A small segmentation model, trained from scratch.
Training: muon at rate 0.007, 10400 steps, batches of 128, held-out accuracy 97%.
Data: trained on simulated fluorescence microscopy of cells, 195000 training examples, 6.8 epochs.
Rows from block 3, named by matrix and row number. Rows with one number belong to one channel. Each number is 128 + 24 x the weight over its row's rms, rounded and kept within 0 to 255. All counts start at 0. Numbers have three digits each. After the name is the row's rms in percent of the matrix's.
# convs0: first 3x3 conv (model.enc.1.0.convs.0.weight, 96x96x3x3, standardized in use), inputs 32-39, a 3x3 kernel for each
# convs1: second 3x3 conv (model.enc.1.0.convs.1.weight, 96x96x3x3, standardized in use, transposed), outputs 32-39, a 3x3 kernel for each
convs0.6 094:145123124102099106124106092160177103105135136118146162140137137139118121113158149142136119153138127122124121123110093148163114165149127134140125125121084106086075117163094175117101125097120174159130119121155113091141
convs0.7 104:122136135143179155130140110142079092102133061111179144122150153153133124134112151114118154110121117095123155195147124144140114155125119125126123111143126103096068157127108109134141092066166095106132142140134134142155
convs0.8 105:120117135130139133122135132144120106165157053131212092120115129117103130116137116124130127110092138168120129154113132147119155101094146128105129150086117120109133134151162141167106110134124109151125120106157108152100
convs0.9 102:141142121122132142121106107171102082150125086129171175100137125107135126157122131130122088104121119109098118146138135156120120132135182104146132138098129128112120205146150099106100086081160155201172112164148140174131
convs0.10 105:139152141122122127141138122129179159089157140125127130123120097132104101122105145119091119151151125143126112116113186128137178152151130149139097141094103128121128112088122154097110152114165124149162159108151126117159
convs0.11 097:103152130147152120136150151148111168088129133122138172162127104136135126116142152104108091127132118096148114111129168116124119120133124139111117091142158141136182113123096139064112141128093138121149156151186164152134
convs0.12 096:146132134148148116146120118131166140099116166135103140128122102133117068122130128167134125118075108156144090157177137106160133163152131108122128130115078114107104098142113127167134121156127144113135152133131180161134
convs0.13 097:131123122128147147135143140107159126133199169117116118107107123108100087105118115137167121152159100117156160123138093144127130112113120146124104109133116162133122095107090098197108122116064093149127158141082145130174
convs0.14 095:132133098111126122111139116126138125158150143151147137146140132127103086083126156143152105108132102109111114119110111157102129145126141145152138112121132126126098106118104078109106096124055146121086146139131135055057
convs0.15 098:134121130117114126129134119109087135126110168145156227091130138123135126118129158151142125144139107147110100173130126133154131089120136171119115161109117127131178138130108135119105168098149121140082148121068094075113
convs0.16 102:114127129116120124120091128088114152108114147095123093151158153139153137120118139124145196121095151096125115152119127098118139137145116122119143088110144136089151121120087131145087120154123102109164094079135115136120
convs0.17 109:151138127128133153129136114148145116166123155149139190094124134128159156127117119144160156107125144080078109113139124120130130108149147149168137131128132138138136158115114082085109148110090084086066055129183157113132
convs0.18 093:143156128151119113142140137130148117079065123095113149152101126111113140106118140078116105146157129127155136131122140096139131137116128089101106115095123108132140200210148155115117117133119198161135066128131138167128
convs0.19 100:173156180147123153150155170138110153099143105119179115140127117112138151090111145118137150117123140112119150114142154153123158153126149120145115151127131148104128117147086165166086119156099161120137152150109116107085
convs0.20 107:122108122139137128153142134072105116147176161111135140140118136156133138143161163128113140124098135137145124145137126120130135135131129134112100120123130116104148104121136133124096138144150117133136117076104130154125
convs0.21 098:125123134132134119114111102131128096121117090082082120112121112144166130140145135110097151115043118130129167137107110147066106101067151102122106107133135117126126119105130090114151116086141096136141131106077121127109
convs0.22 097:122131124148143128105113096095110169175094107150069082129106073120128108154101101117140102147159142124109119098116140121178113120147149108160137118138126145097100088120181158134063159154105154156164109110128109141154
convs0.23 100:129123129145111138149148155154172130121132121134104113133135099122142137121140138126094148103081092138086107177147177132151137126116123106111136133079092147097155148164147148155155145135146116042093165162159131154126
convs0.24 101:116131112132128134122122136120139135096135154097126155139103118156094133145099106136131108120130116115139123121116129090103129095114123135123132145093143142114137165176089159183112155133129128036160143085175119096169
convs0.25 104:137109165132123134111134140092114102166194139104122167128140181117130145116160153123170141099127116116112091130127146135133122109125137187143135126142134092138108117155142139188149082113081122142076115205162143145118
convs0.26 095:109111105120140118138121139129171147163188159155121124126126125159130120141157122083157136138120113134134134147158155141129161108146125123125115078132141131136110154101175166156139146121127083135137142095085129114159
convs0.27 093:149141137166144130164156172115087133133137153149160135107091098116125144113125138134144130162109114121133129124136114162138144117149105120125082118138118070087096094136139159106100131123115136137122116082121080100125
convs0.28 106:133132132140168115149128138176163154143089093095081136143133098109097125129130165157117112113135155108140138140136139085111157103119110109113116164164126122133106103102105106185172097084154164072021130114164111110120
convs0.29 096:121122123160140141117119118171147118173126121157141155112114133126138161147151173127128126126115105147133122112122118128137132149110103107111138174133126142121096115162141143117120101090109187132103094109128110133113
convs0.30 103:122136121114130131103123117141112098103077100123100106161113163143128180115121125115092152159105107088103121165121146128131126122098158160108136049126103110121156137167115117123131166170146089053042206146088149131079
convs0.31 101:103125140108110115126121101066055138160116076104113126127127143110154137145113090133140145119132131114107137117130127143122093161147137147138132146153154161133121192068095150106164158113152097050121103131097139170112
convs0.32 105:120171121147129143132138150135140098196117131114084131133120105139117098118117119140132146120156154132162129148129151096149134104113109118114129108145132142152158092132054138131137098124138120132119147108154105107125
convs0.33 102:125141115121135116149125125164095158099089172106139134165166103146107128121124147150146123158138129147147118116117133134108135142152107127114106143128109138140140116166142137166106154116132156171132150082107130101087
convs0.34 098:116122135126146102117124133107089103172116080158126073116117115159135080130170087105131148104111141133113141146137127134143121151137126106111096127127122094124127141081110126153100135152104090122142057050127160113118
convs0.35 102:131111126132114133136142150075090210151090202150106168111112081114136125103135115145129132146136126155144146111128144148110103138142148138140140136130116113133122101153120128156120157134115101070106118149091106158139
convs0.36 096:130126125149123094114123114092087137161118173151118129129150127111134118145148147125110106105112118119114147118138090169115109174120115151130129175144135121121146136134170156143155108111097141172167130169141103115166
convs0.37 097:119124161096093123125117100104114136105118118167131133137168137146136128175187126111116113104125113111125120142152137134129122129136131129163176110165132139089108092120149149159166100086121144141121122128130062066114
convs0.38 104:111107109132125126105110109100097123141121132110125143128125121110145103105132119158134094131129116167141134124134125132155116091147145141114096124110091109124137162149139162167113160134111118086139131099124142124143
convs0.39 097:114129110126158127126145132115103132131143118113124093119125128125149131080120148108099126110121096153161117129107119135143116115101106093099133138136107117137110119148130118127109159121088119132096139125118135126102
convs0.40 102:122121134126132116115111091121123150126096147125149148130112070110114120087111101135103113130127116087159157097143153104124140105111140099110089087127140118147124116146114130197126164148109128152200167129107131152122
convs0.41 100:141125132111105125114131136190117100111105161149156207111119114125114121128125125097118135119150140144135108141140137118145127158128130130135111133119158100145153073180114116180104138143165122136110157129135146152162
convs0.42 088:137128144124116109105091098167115143174176205141158139136139100144132126117123119161144137180156144140134132119130095093146122114153117113104106115112094118115086104144134115135145103169144143138143185147137153124158
convs0.43 102:131126137113128119141141117084074121109075124133101081108114097115123107126144092157164123128092122142127126119126136126129133113119105125132161127134162124141147100105133105146136129181121079097065030071072122158098
convs0.44 101:143108105116089096145131120127127170136096127130100123148123138102089136101109159073108127116146098123124117130120147118117193122122119114103101183105126127130134098119137110145143116083102126171197132151094150113103
convs0.45 097:124115113133122112092119101108157171077164155146121130120137125170156134174105116104111135143108131136129135084125168097111130119148118111123119161121139114127120136175149133168184148184154077119117149151109179144158
convs0.46 091:126111135115107107097102103144185169175211170157161148097110125117127113142142108124129161124115142173143152110111143081113098115127109071105125111144112131093059143152191153177202129102152121117098089136139087136137
convs0.47 102:145129128139137123124149121080153089141112079129125125134123122122109091127128127101111142109131160120131163153113138142163124127142124131142100164133137112122111165091139130115106114091110085139146141168148111136111
convs0.48 093:126118115122132150125115121124122133123144151145157143137116094132140140123141144170149165154130124144136136158153158140117115114127137108105091106109115094115183134135096124131091149139158140108133111152185135181152
convs0.49 098:105133112121127115118119152124123073159150083112116156129143131133121107153143170135144152104108129125120154098107138171164137148139127065092164154129134139118115176148089164180087078092106182157063180083112108105123
convs0.50 099:131135130151156110150131155139187124112127126131088163098109105080121142100097131150123145151118130112149118130105136105141144134131151093106134130116132120120150111124097127131128109097140172153112192141145121185147
convs0.51 095:139130174140130142135117153131091108084073112125094166118132135128127106130119132123152119106154138146142138141170121175149149128115152118093137128144176115114134149123149095142163128170101134124124044132147110091101
convs0.52 103:110154173119138124145134138129143162111096131155142076100112091083125138098107108125100151139106180122099165161147138131139130133164128130099108128120123127118124102106092121094074118133108101195152113120128159120137
convs0.53 099:162135145153123108149139100079116126163163109156119091132126117130131098125131113085105117116135113131099113116142123121148112131156122129141148106159168139151144119099171131118177119092143125120124194214163128106148
convs0.54 106:143131108117128139133131156134106087126128138076125117134116122146154151086114158126103173130129107136159122103164129149159130127109140145127097109145134102087154140105097125072142116079175125129164140159095082140019
convs0.55 108:124122122128108111090111121134113112131126127124190121115122146126143138124102106100110093096130091104143115152131145123108093108125157127111143092083144062063127138132129119153150080177173148081143126142085145175156
convs0.56 103:122143153140120121122104134096143211124119150117110066138134095126131096093123118145101104089122139141132159146125120126139133139126134147137133122168107151099109176140136129092119105093125147139154064085153136125134
convs0.57 100:105107119119117138103110133123113128138113123146094141105139127101124164114116120175097108148093101100112114152138112124166096107119103135135149134148152094147133171138086175118090175114117142100104129128135116141147
convs0.58 101:105133147099130124135134138101105094109090099112136129128158144114120158148134122139138159099113132122123141150119133151142149136127122144112142139124154146106092127097148181165167091100111129103104117126132095100140
convs0.59 105:118124117130128117148141124109157149103110095144086128123112115122117115117114094147153154106117149122076099117121127138137108159106092137141130148096106126087096129157108127124121147120098101097107103145153137138113
convs0.60 102:152165132140135117147108110138188156085112160120138137136132137144123116154132117100111105102080121104127123105123128112128149110126132083090144149166105155134110131103068097126081137125138159160152133117117139143094
convs0.61 099:131129133138142138153145128136088140104135117109108111119142118131151115140099137101137107138138123134115098119142133126139115139152133127107122123111112126131092103088122101159116145173107060107160162165106148141116
convs0.62 092:146126138138155147137139139113126127108113155123153157144115119161147138136106142082133114098120131115119086115146114138132132137147139107111104115121093123102129157165137153113123153089084127138172146094158163132082
convs0.63 099:132105115137119113137144124107126138132123138151123119117116102103122087117122090107134094113144132140118110104141107124156128134132125126078035140097099150119132127120114155115128129136117142176202124155250114130127
convs0.64 098:121112106116114142119119114127129099124138133104113092144121129112126120129125131182136108135131134112141169131140129143141119133151137130122157129144138146120077151143107121100125119128139246108101099083120134077162
convs0.65 107:129113164133124134141150151152074088093129099096146081129123158125107119125111138135131100104126140130140151145113097133108157135102148079071133105090158148137110106119074102120130077111125125177123117248066131110094
convs0.66 103:097140142123130134124110128129109165085101191128187221115144110095103153100122108149100135123114117114127102135128137120155124119139101116163154127133116130145112140164142182133112146102097177151107145096178098160116
convs0.67 104:117127102153149123119113099157114152122095106122119116097103137126152138136158139111107097152139122120161124177142125153154133125146120185133143160094096140093118135105118110157129100111079070052119080062102074153161
convs0.68 104:145125136149136158137127160109144112158187156156115082124130119126142144117147147114107119103137082109100096138149137128135136125143149126161117133134126124096093116128108179096136150105137144171091124182124120145173
convs0.69 101:132107107126115123117130125107135123113133137102120103090114132091116103154110104142136118115145140091106126169112133171122113116108093129096097114093088103093130117120101150100136147144203088157123088133129045123152
convs0.70 101:135120123110117130091118123113178116099185180150177153111091084118107101133118132150123148141112141130116168134139147126135161170149163088096108120116136145130120097156143092123142121100114194180093171192102160139130
convs0.71 098:110126129133098093123146150127135161130122152120116108097091144122122124137158140098152147107131141151155148112119141150148132144118099137152105138130109072101129127098155133110125159110103115097136095120095125123073
convs0.72 098:124110133112114155129134134147119121132102139137146155129089136075125162113138143164132139156150102158162115119148132131138093097146105099104127108110137087132114134153125103207114092098147087121150094097091109107144
convs0.73 102:091125132130150149131116095130140171112150131182156130115111122156154133151189127107100106134125137139120112159163182146136125163169117123123142119160133102164091191178111114124118110111095115195130096102123072093155
convs0.74 098:147131121135130118118104125130106136114134166111189194116157138122160147117098093117154161167169116125128099132144147113097118101125137168158167174111128119153137158129102131127149104133163147078078116120099122139150
convs0.75 100:122122129149170149147155131118112090143192150131195160105155140129172133101143099113106117142081105139097094097135101111168095121126101112121102136200133146172144112120124161133105112105126168153162141160160182176132
convs0.76 103:151134132117109130117121140097106131106113127177152138121125145164136141120111122118143110134143110099126089124115108106088105090119126162139129126101135094100112127126167073083128154130127131165117095123130142130117
convs0.77 101:123131148150127119139105140176136118099094093096130130101135121106138149153177168137123086100117131130128113127129110141151114152121113114134131130134110137098128134151149187149089101099171157149163120131153133142108
convs0.78 104:117136112123151154110119124129129143077109127109069078127142116133154140141138118124135096098123129110142150158174121152149115114129136151146119105179094129108173153137086159112127117128142088137122094094147095106115
convs0.79 098:138136130141148158144151144116142136072132145098078115109105108134136098133115117113149143146168140127134129127144142126140142116125117157149155168120127127129119173072145107130156157115095094126165147120115151147138
convs0.80 096:149154161138136142137132144095136135122093109143093088098138117100121135167160080119137118113136138127138095122144154112157137137140091101097114112104116134122096136133132150103123151128122136144114115102124123115143
convs0.81 098:146142148133156139127170148183149112136102059068069101131115110095115107129110101109110121129153162137144162112113103128131116120110087109096107112118103107115104160149098136150161088120144167166193183126163180165179
convs0.82 101:112134148123140161158139125067202152110089101148115107132138131115101118101110127139110138130080139104112137111147144149140121159168108153145157138136118107140093128136176138183137188165104101204098154158121090089087
convs0.83 095:138134128139125075125131107180114090109117160099163139148105122141096140124092127101110098102136117139142138167113128134115161124094180190134117143119102123085124118111170139140144138119088142173081153124079127134119
convs0.84 103:139115123133129155145165151121100112089116144121174102126140110091147145098110127120141097123122104168141107137132109117136085122113110106137103073099131100125133130109081163152101160148180150105119159090064104139098
convs0.85 106:136108111126127134130133130171119092122109090110084174149143144119126123093109138122140110148118089111132120112146120129134107101092131147166127125103079140105104141118170115147143119073071127096102193154127114093167
convs0.86 099:112137141120126122126135130112127165126130142147110102138138169119114122121107108128111127138117154134143161097102128128129158105174106125125136116117157138152111109117136134164119124129082117103122136092103098078114
convs0.87 099:124177154146152141127140146105146118125119128102154172130101138144113137158124111127162169119136153128114168133131121144141107109160138136127110121125121130133128111101151125129120118139132078099087144119132141120107
convs0.88 097:134121125139135137132128126162143144134195114098132163104116113124129135125098101114089113141115108132114119154137147143189132119155122102155134130176157125155124170208107171181162140148173127107085096134089123174174
convs0.89 105:112139143150140113157104097128159163104111082152105146124111114145126115158152116139153149092127142116138145179143137091097112122117110104128152102131130124093124094122114109136138069098192176135091167125129080104088
convs0.90 097:124105132171114135136111131109051052118087096117129117134130146131110130135134151139149132137146153114151149083117122063132148116133147090112133098105124142137134156155158255119149163098114170091156143097146139138132
convs0.91 103:114119148120142134122135144129108157116150081132072143142145115138122142145151144117126145147137141121113126156148156163113113122133123140084137144152141144139099068140117136178097175086095155218173161056116101113142
convs0.92 095:136143131107125123116118126145092053122095190071118225126137149124132122141111083129132133122129089124112104118138094151099093147120119129173139142121122096104121163126084131127128106140135196172065147147086084085148
convs0.93 105:146125133101116137118113117115126121182140098164098110112140132159144098097109099100143142132122121184127138169156135168125138105158159142142107099119135132114122098082133101148098150133120089081171202122120128070119
convs1.6 119:144116149130114147154146165151113111144152150123151105094109139137137152161175168101112114107093123074078161138121120133101122147111149133136095137134110113110144127144120150156128154118085129121122093086106100107126
convs1.7 078:119119125111110129144113118132123111099084131117140126096093105116098141147151172141140149129142129150130103105134176158167126186177167142119137153117118124129114124087128132107137156145141122146129131151135128121123
convs1.8 122:124145150121134124146123121142135125148114105116142143128105117129126167161140116198148118122152157155143123108099148099138113119120104155140148140181133100150101124102157132102116130170128145142132125106146120115136
convs1.9 078:118086101141074101191128116126110129135097106137140109101156137110110131110119128118084139136108106119112121156133141113156163117158113133121116135159157112139174145120137136105120144132120128147104120128125123100083
convs1.10 110:112147163105106143095102130140137123127109114125131126142114145134121156139139144175136106157130128151146119154123117144137120154131109148154088101153097127119090100154144118133128090125110129148100165119119117125151
convs1.11 072:154153118159125117150148144127125143118123137111095129171139126142143159134153132133094111117071083145084107121126108153151136133170105121129130133134115132133075117127128128134121133109119107119139158128113144125122
convs1.12 084:123127093103137137118125136121146128116133114091108088204151108140159118130160129126101109042089083082083078157127139149122130146137155155122135165101103108077123139115105139105125140130129159105129146129110106168123
convs1.13 097:144169157103102126129097082128140131107104115112142109145134157163122118162138119123116170126137102156129084117120102132145109153107109114145102136146087165143109123143120104095133121135146135109125124131148126146114
convs1.14 110:135107119135134102119131154140140144134170161130170181119106105129137110099165153097131141160147125138136144125122181132164157122139136062133159104139135119116106182114095144117140141154178138147123111096127133122074
convs1.15 079:119118125134128098138124118134096113123110150100138127113137140122137138171106107165143148176105099153098131145151131180146128182097123127124122146132089118081075133143129169167120152127107183142126145102140146120151
convs1.16 104:143103142143103119116145116111121071142139114118144123108076132142114091144128106095079148140084087114144136153142150153140131162148135106153171101139170114156135127160151147163179133126142131153127124107130129092111
convs1.17 072:129136129139137146110117154136111132166121122164117127158147161157127149115128158109115136111102141126110151135149124133082126111119158146132138155142113140176137123114107120143136141160116129132156159198146130122105
convs1.18 117:118111108110122124127132128133147160134132114119092090106104113116143134141139131132122111158130130060123154117167139092109129136142117084081132111133113127133125176125103164082078154067111109119106098079118130169201
convs1.19 087:138114120108083104139132146119106090122129126104143142120143159136154102125149113189128135178135098137107102151111151150117141138121110121144119111147143112117127152145119165156117153144098123126135129117131164110139
convs1.20 115:133130135138113139136140133155162125141096120149164160109081119134134142174171164136135158111139100155152148111117139108157156082128118134148146134145143131140133146156121158125130143119133148162150102115131158158145
convs1.21 142:198191161191138160146140158110126121125136140121135131127099126109107114102091113150157128129116105070109163066154122106173085153135095082112101124119114128122095160121103132123109113136130131115129129148132136127135
convs1.22 077:135132147119113133148155160146137127125128120092129136127116125106137120124099096064064108110085137096146161147125063140113106151103153147143117122150098132118079117143120141148105096109123172144130133121113131165140
convs1.23 086:145100112101119135125133119098100098091110113113106129129133142102130146084110132136111158130084075119107108149139147116101135114116134134135112093117095121125110135145135161152159158102131140157149154144124114110141
convs1.24 151:148134152121119127118085123124115129148117148146117156134151143089118117082113125172127151185117142140144150122140077101126061127146109114146123105150118097128134130135159090100158098092141125115124123140122113105088
convs1.25 078:092111153089088102097093104114102122127102099110125125115101095137122112136145149127142128102108143123109117134133128143122114108091125099101059118143091146144078108107131115113133096167164140171152138164157138147143
convs1.26 101:146151113157129128124130153175157130142129131136126116169154112141151127140144168097108085126155127110129183125106127123158145137130118141098093118146117120148135152126135117094155097146120122107130119144131165159124
convs1.27 059:079076106080076113145138117132116103127111126136127120117123152094084101149098106124131124142122093103120130134103163118152146130139137081126107105129123101126104138115106155073097075095092180154134147123150184161107
convs1.28 087:131129140101093115123135114106102131111081089112116124175150163110148184145134151159147194130142131173129132169096119102087100110112162145142119145138089127105067132163112138151109145129110136148113137099129120122161
convs1.29 094:163152138172136161195128140137147134153140140117125102070086102081108127096111127094086098101138121111141106126130108120108106115124135136113112152126138106131148136147128129126079138109078129131114100121102154145153
convs1.30 116:121145129126130154138147141100119151077104146093099129149122082126133124094107136151134144168096155139113129165165157124114130162130096150167098116134135124150138101127135067165115078133121144163136184210121118106108
convs1.31 097:134124125131103123115161166098110123146135099120137113142102160111143121143127124164175107112133116120124084122191148150158117167157117110110122117118137118103120162142109149126086122136138109118126128148128154126153
convs1.32 079:109112113093096101083122099135117128144140120138111130114122123110117149120102086128153107136112124174126092153105122163121107142143117139139158122123116118104116122146108135128097083100118133141156144109164123134193
convs1.33 118:153152113142124127124142130144137139140136130125126148131155121126162132122133123149104126156120109155132166159127128136171111143100129121140147149175102151138058112123156100136177106150152148141118160116120154151148
convs1.34 117:125111117125129108156132164127102125151089133130104120147097131124109120144150118173121108130141124125167151126126104141137088141141149124135149145148115072120134117128133104080125100095105144147165109097132144155138
convs1.35 102:135152122093113106090147114116156136102151135128134140141143065102136084109126137140158148168198143184167164101134102098158119121130131155120091137127121115114114142146111129136139142148149191104132144118123176119140
convs1.36 082:127105147160113140143109126136147145152153133127141136085121114140148126101082095117118120077086126075069076131117147121103088136096119167143149162169161123152142121125118105117105138155136091088090112112112120123118
convs1.37 101:099110101161170147145134139148117133147137112113137119119091087158168151149136149115096117116103142108099112118098128128141138120141178147137147145151142091109135138134104149114084158127124148120156117111131134148143
convs1.38 085:113106158100093118093105119121144137146143141139136138089127142123129151144120148122179111074158170139141173119149122144130104151139137097115138084155167098114141134083146140081141119101158134125138104118149120120136
convs1.39 073:114137134103090111098092100087114124104148158125116115138150118109151160171160143123091113125152125126108141138124161105126145114146117101096088118100151131105111129101104125080113120081122120120124121132104172134089
convs1.40 080:124107163160151106179118121119120125134160119091124095120114115148109128130096151098108146135103119128105119147136096159135096140086118142173122149171132155111096082116153128165153118122113098123137118107133121095096
convs1.41 117:101134126144151144153136153151147175170164150141113127141140162144152133132103101130110111119088112111103148117131103131103104109099128134171154130159144156151125123137132143144120136112140124127114123100102107098113
convs1.42 125:121112107120131116100085100159161155168171166174180150147121097154137111154149155089110153112163149139146115129099159123097154128085149118110140133102132145141145158160140162136126138111105094091092108095124085075102
convs1.43 093:128099117117119127143133141067077102084096133102138136128135118093115115093130117152144161138151144149137116120127102093093103110102141157146123136106103128094083121123131128140121140146145113121125147139143135132136
convs1.44 076:130116103173140115151131138112113143081083100111095112155113104159125129124156149097095118094120112120117113115105137126111134124095131095113096151146099140145117149111136116089145118125159124111115113146136139149109
convs1.45 099:142165120141132150166141155130131130120111133113103117170151132161118116141120137138113145131162120117140136090090126111111127131119104157134152118155155108166143162147143140128159138143105140135130154137117162149138
convs1.46 134:173160149158160152144150163151167143149156147151141132133109092123098091146124151087139128095152152107128143124059091106084114093126134089112110140140137145141118150140115136132132127123137110113127080083126093098135
convs1.47 113:102114112121130146144150156140116113098135133097126135139160153146137160133157148100087157112135106140104119113110115135127156096120137161134066130126096122120128097138109143121126142107094133118102112081092119115141
convs1.48 101:142115099092126118135134151156177145145164142142135115186136199190155122165155127113079099121101081114135111121157134148173173148128131127141136133131123127130108143142130135137129161137114073084110129128126142134117
convs1.49 101:123125147132133114160157144110117141174102097120108115102146157125078137135063110119094143126088151143146142147155098130142098115124111143144172186188156151145150113105126128087132102098127125124143141115176152133155
convs1.50 101:107128142077101142111113130123130153110062109111089110150132103115142108160157145146094099169163107140143134136113109105134132113165108148123125158154114118147115141167156116089169130115197137102117123125108141148138
convs1.51 085:119123125082088108068092113123162147133141122124131129139077084085128109120172130150140107123127122083117092120186147171146115164119142105104125128137121137131117156147129142147110163125074129112144127095103121100155
convs1.52 086:102139119115135149137119136131139106092092115128132122090123107113096111112132141128114129128155143096135107138125134123163113121091110126127143112120138110135163128093103130079124139115121144107134146128131166184147
convs1.53 088:159101126128101113118104083100113109076087113076109119150132078156144096154134125097094120105133120146143112095098119113120107105097098163148099164168138149148127131138123145139130124162156127102094118091093142145151
convs1.54 083:112090132124143131135150116111123116096134147116124126125141123089134168115130168136086126147136129152155154117130164117143116136143126112148134118114120090112125106105109059131141119135127141126134106119139168105137
convs1.55 096:116163158137136154145168142084090105097107108121107130127155115114113144143129122150121110137099112133106123109111126097104130152148131156173133117147141080113118128109151121140155133141114136120132116112119126080114
convs1.56 101:144103135142127136159152155144115105128142109094121145140167176130138124126131137107144157151125148139129158133117138111099165098101165115106080111102096104117132151143063159152088150097131151128098122100115168140152
convs1.57 117:122141112100138150139141145132133128149129148134144096127110165106134136142132145166139116136137126120160110135174086150153110156120139144145125146148103106111100130095114128071121141120130121124186121108156113134170
convs1.58 099:099112131121131147139096092098085125128122140123142108126131082107130165133117132137117104102127143157114121121113139120142122113129161137102118153161118128147127130127151144084147138095107130147135134152147131158137
convs1.59 121:179130137149124173121183162140155154118141138114134129107122087107134102154158200140080112082103155129115136153106137149076125109089145137114094119090083096085115126139121111124128147112104113137130144140142129124140
convs1.60 104:160126114129119094142143163126120144138100159139129146130141095125136126147154152124163100120176141144116186077116112104119111150106096120112141128159117130105146164144122136096128107114119134103110131107100157155164
convs1.61 091:122115115113110089134111104120121107149131119148164150120099151122070080129118082129119109140111096157159108133153197113102139136104130135133143139126138149119115145139113128102124138121096127097137144115159124114118
convs1.62 061:113120139108123130109074089107138126114099121128135111131083133111126131131119113168119138160132116140098153108124131110089076152119118102122114115120112103097115139135142144119137106088091135081104130103132133127117
convs1.63 146:147145152117133162139114152117107087125124099123117111133154107107125118126134108127119147108091160146125157120108162160104105131116096131139138142141171136142155115150132130165120134133140119132104162175103147128096
convs1.64 094:104107132123112132134089090121133128151145125126137117136147154156148135134106148122116182156102154131112100196137114157131138122129162131134118159154135125177155134103107107118129099115121173133129114129157144159155
convs1.65 107:123149152100114135130117129109120143106116140098140149134162157105139145079129152144107144156131133147149145122127137106152116115141113114130090133158090097138120070068135045084152077152100140116127145209134159181123
convs1.66 094:130131131099091121106114102107135122131139091129114137130131138120142145091118129112137148085073165166093109158142137118114124118120152123149165130155166141155157120125097128140133138182168097115096158112096124089113
convs1.67 110:141133149122084122146132128132124105138113073112090106127176149081131133088138125173136163119114117149137127151130080110091108098123171166144152128142160115153187127143129141140153146164144118150102114131104085101112
convs1.68 092:136135142116095174175151127141147130089115117108099109111117104085127109100145141121089145110070095140155104131127125132148109146139147151128110111164155106158120148136112113137123087126165120128136153136113137142129
convs1.69 093:091084123112087123144115104115110131109127134133124160103154135078148177148110135126138122112152131113090112119117134141148140157124126134134123094114164129135143163147170141073135146074121114118119101154138102119122
convs1.70 101:143141117136186121116143148141136168160157158159118120131145158113118124103132122062091131134108056134151109162187168112136173116152140111134162123150145107144163146162164129136176162101149102124092140137098120147125
convs1.71 079:136131112127161132077104139128132127139150160123144129139089105097110145177167147141117093109198130135111144098130139148119102160115137134116120141138127119132105095100131085115111104142083124126138144114104178127116
convs1.72 118:136147138132163127102148141119134130165145135141146105126112118150127136134161114135132111149160161158185136103114130133115138198105120092119165129125149151117108165128118151094094159097081127113145140102121161135146
convs1.73 078:093096148101068112115101116132144125118113162119148132124093133156153107139130147119133150127115124136129114130150113148177122132159118126147178120143162109126135136147110117152129087142157124131122101115109134140108
convs1.74 120:111160160161179152174162155123134160151145176176188146137125137106133176137165114127154138131126113114123133111111118102127094156124129100151159121137146146159132133131133136104152158133095154114132128135139141122131
convs1.75 084:124111124125102107145114114134167135139138108134149119104062089130104101155129104110105115074108114112095113140123144134159139122116108090100133134156139115139122107134141133160152155189145124137127124115114160125116
convs1.76 106:135140121145097114174133136113109113137144119112120124104066099090088086118117097154107094119096094147139134138129140138131138142117111130109121138135124099142129145139106126147105103140099157136134115136144085111110
convs1.77 076:146109128109117160138084078096124122113120126121123137077098122118137153104098119162131137104117149133091096146131142154121096126092076137132113158155120133116117088119142135141101147145132120147120142137123121139125
convs1.78 093:125121150105115103080112114121139111120153131134133140142167149115192153143158158086155115129105147103111135152138156152141146137152119113094099119109124122124165153161115150135106119096131108108123113079130115139131
convs1.79 095:138156148161124127115114151120120128101103134133138127157138123071117122097131139109131142116142134136132141138161156145146160138112120139138089116145134151152149128122139119145159104160127121128146116137145147186125
convs1.80 073:093111108089142128099088083122146159116147157127122136164140119140158130152111098105122141137148126151177106164130113154140149145123170101083139102116122114145105129108105106100110121067122154143132143153122157145118
convs1.81 104:094108122104069088111068087150163154123085117116094111119114089150146119156128140132101117153139132080110129165130136133138131143163137104102135133117105126117137151119113118085122125120138108097107111112149143166145
convs1.82 082:133156140120139135101124122122120129090100140122119142144141150135125126097128120120113160126118122141143111143139119117122123129122148120121138091079138131148143153112108117128135113116138129151160132136135152149109
convs1.83 095:127134129150147126122149114135129155130148176125153150134132161131105154155154138149137085141155105164126173079127136110137142160130166102118130098117128096119136137121124125102125124138088133119123134105120161132130
convs1.84 099:091087114129121134176165142123117143138120125111127128118114132123115122118130088134147136100119151103095137102136114171111104184143132090092117111108129139078127155137118123091104151150099131149119137132145140139156
convs1.85 120:154115123139115120131089159127129125113115147126161119107125139117107133070071160145123138176149152114133180120166128147136128117115112177173113171134092123081089127137115139159127158145115126130121109124114144129114
convs1.86 137:096137132145165146164099092134149140147095127149143151165160141172142118137131136142125122149171143124133113118102133051141162072166164137096090113100142101127127145104126157060144139132153117120135125152177129165107
convs1.87 080:125125147125115105129099100070097092089117098095112108127142144162163177122087105114164178108154185113115152119126143128137127122146137130101119127117114111103097117142124147132112142125124131147129159159162126169127
convs1.88 094:135136157110109108150129159123142120146140110123125111159167140126147093155144101126076164142153129130142120145099139138131141116146121117115092130145104142164135170175135181140152125083130109086108130082106137129147
convs1.89 090:134112097125146137164148132111146130134130141141119152101085090109157138122088095156154140155162166130123150158120159106150136140126129117101108126130123111113096138172160134124148127110156130108118141126136154152164
convs1.90 106:100121130111130130130112103128132108149109107142102107085098124105148140131143149165144138138146123114120150140138135125121161119147129128108120098131125108115135157100071193054069191079109113115127106090134144142166
convs1.91 101:118147153140123146118111120162153138161120148132127146062115129120141108124131132154121135133146180124135170126135128114121132145114118095090133104164126108143141133087142130087128146126157123120118120107132163153149
convs1.92 091:095139136143145130144116084099099144125133134123151116119131111144128152155138159121105164129072168131093117133138124156144104160155129115138092160122088165153123118129121130155124147124111135136135122122128118095115
convs1.93 094:066144133135119121140109122151103109147120137136115128122118132114098116119128139143128138106156169117114170104114158151143118149121147123138131122144181114113139158096107146058152108141132121116160114155206137120125